config.yaml
model: "segmentation model"
activation: "silu"
pixel_unshuffle: 2
widths: [96, 192, 288]
block: "plain"
upsampling: "transposed_conv"
optimizer: "soap"
beta1: 0.95
precondition_frequency: 16
Rows from block 3 of a small segmentation model, named by matrix and row number. Each number is 128 + 24 x the weight over its row's rms, rounded and kept within 0 to 255. All counts start at 0.
After each channel's rows are labels from the 100 images, of 14976, where the channel reaches its highest value: "top examples" is what is common among them. Only what is clearly more common there than usual is listed. The data: rendered scenes of coloured solids on a plain floor. In brackets: how many of the 100.
# conv: 3x3 conv (model.mid.1.conv.weight, 288x288x3x3, each kernel summed), inputs 0-71

conv.177 [ 99 141 117 147  97 108 104 140 153 133 102 134 115  75  88 119 107 110 145 126 117 128 136 104 111  88 143 142 106  93 157 118 128 102 157 165 130 200 150  61 138  99 100 103 115 142 160  99 103 123 137 130 160 124 132  85 131 101 138 116 128 145 130 150 133 110 140  78 148 127 121 139]
top examples: capsule (51); torus (32); star block (30)

conv.268 [103 126 112 166 133 127 107 125 186  86 107 137 186 132 113 102  95 128 132 153 147 153 136 153  92 114 126 111 136 118 119 104 175 144 119 145 188 143 170 136  95 120 120 123 130 143 141 102  99 118 119 121 151 101 133 124 100 110 171 147 112 132 176 114 161 133 134  97 125 103  78 147]
top examples: star block (39)

conv.21 [133 127 114 149 131 132 119 136  84 144 127 145 104 170 113  70 130 101 151 117  92 100 117  82 181 126 122 165 116 120 136 129 123 114 120 147 127 144  91 131 120  91  93 123 110 124 135 155 110  77 137 116 113 138 115 121 117  92 132 124 153 110 133  97 136 121 142 101 135 136  91 117]
top examples: tube (31); bumpy ball (29); its colour: black (26)

conv.261 [ 72 149 145 139 139  98 131 135 142 121  80 143 138 130  96 182  97 114 149 160 146 113 169 109 149 123 132 124 121 105  91 107 174 112 140 128 150  98 104 113  93 127 124 115 154 104 134 145 119 120 117 124 128  77 155  97 146  75 100 136 140  88 117 121 140 133 119  72 143 127 121 151]
top examples: capsule (51); torus (41); largest object: torus (31)

conv.218 [115 105 125 104 172 127 121 147 139 120 105 164 112  98 135 116 147 124 153  73 114 142 137 107 137  91 120  97 138 141 146 148 125 119 110 131 178 146 218 146 157  97 147  78 143 111  94 138 100 132 138  93 118 103 116 116 127 112 150 127  89 135 136 140 116 152 130 120 146 133 161 134]
top examples: light from the right (100); twisted bar (33)

conv.269 [134 149 114 121 139 115 109 120 114 133 125 139 117  84 133 213 139 129 138 123 103 163 151 138  87 113 139  90 150 135 110 129 135 152  98 142 117 194 116 148 130 129  99 126 102 148 107 112 134 115 128 114 137 103 128 122 101 111 107 148 133 116 160 104 104 119 124  68  86  96 115 109]
top examples: egg (39); cone (34)

conv.146 [122 153 166 121 129  94 129  98 142 137 122 128 105 124  91  70 150  85 122 121 134 163 149 126  84 158 144 140 117 111 134 147 114 116 108  84 154  56 145 115 110 100 138  99 143 147 128 103 143 139 117 128 138 128 112 129 140  95 122 127 104 135 127 147 103 120 126 119 130  95 104 125]
top examples: tube (44); largest object: tube (35)

conv.220 [146 120 124 107 131  92 136 125 155  79 120 140 176 128 120 162 132 136 204 121 155 111 143 104 130  94 109  97 131 108 129 136 151  99 128 111 130  95 206 110 109 104 153  92 155 159 141  59 104  95 123 122 130 105 189 126 124 105 138 153 106  86  77 123 101 125 109 134 135 164 136 143]
top examples: light from the right (98); octahedron (32); bumpy ball (29)

conv.129 [147 125 126 139  89 116 100 165 136 111 140 110  91 143 105 142 116 113 136 138 114 130  91 144 139 125 122 113 109  95 142 116 138 164 138 170 167 148 184 138 131 109  86  95  53 139 105 140  80 119 138 123 113 118 122 145 128  86 138 133  93 129 117 106 142 105 128 128 142  68 137 115]
top examples: capsule (62); torus (31); largest object: capsule (27)

conv.15 [107 163 145 112 144 126 143 122 166 144 112 134 167 108 135 131 125 113 146 117 147 108 160 117 123 119 163 138 158 124  44  91  88 129 119 145 127 148 149 117 158 107 152 161 105 121 113 148  99 102 109 129 106 126 124 101 136 112 130 103 136 142 127 112  84 109 122 135 150 137 174 103]
top examples: star block (44)

conv.282 [ 83 107 110  92 129 153 136 136 164  97 130 139 100 116 144  69 120 152 111 115 126 137 143 141 101 132 161 110 116 125 106 120 158 122 130 124 129 105 120 129 127 120 144 131 108 154 126 121 103 124 148 165 133 141 112  93 116  85 137 100 160  96 139  91 133 132 115 140 126 156  96 143]
top examples: star block (37); pyramid (36)

conv.257 [117 143 148 134 116  99  92 113 124 117 108 101 130 153  79 126 134 117 129 159 117 162 159 165 164 169 145  85 122 143 175 123 141 112 103 140  98 135 121 158 129 148  90 113 124  84 109  93 138 134 107 147 130  90 101 119 112 137 152 136 145 122 104 113 155 116 140 132 138 104 141 155]
top examples: light from behind the scene (92); count: five (48); disc (46); dome (38)

conv.26 [132 111  97 117  92 106 127 133 101 113 109 112 131  90 133 119 110 122 107 139 103 179  82 133 125 138 122 105 172  74  97  72 150 154  90 123 143 103  93 101 122 120 140 136 134 143  96 122 104  80 154 120 134 126 125 129 128 113  85 132 157 117 107 133 108 110 116 131  89 161 127 115]
top examples: star block (52); largest object: star block (32)

conv.81 [110 140 117  92  94 160 143 130 132 120  98 160 118 116 141 124 129 121 108 124 138 130 121 118 106 169 105 138  82 117 126 126 111 131 137 133 144 117  94 112 142 135 144 113 169 130 120 105 115 111 135 159  85 116 123 126 119 139 153 107 138 129 140 139 159 180 121 133 108 149 154 134]
top examples: light from behind the scene (54)

conv.156 [133 117 121 109  96 101  97  71 116 116 160 133 108 136 115 108  94  87 129 191 161 148 128 152 120 131  88 162 139  95 109 111  96 112  99 185 135 160 100 132 103 121 126 108 155 110 141 124 160 118 124 124  70 159 117 142 105  99 142 156 123 113 119  91  97 154  83 114 104 149 118 127]
top examples: star block (52)

conv.193 [109 166 126 114 132  67 144 119 156 157 122 156  71 118 140  80 153 103 112 135 132 110 127 116 105  97 163 106 102 120 156 138 171 113 124  72 126  95 134 120 133 135 131 129  59 151 120 128 131 129 140 127 116 129 122 122 113 106 164 114 108 126 163 129 101  80 111 142 102 135 129 152]
top examples: light from behind the scene (54)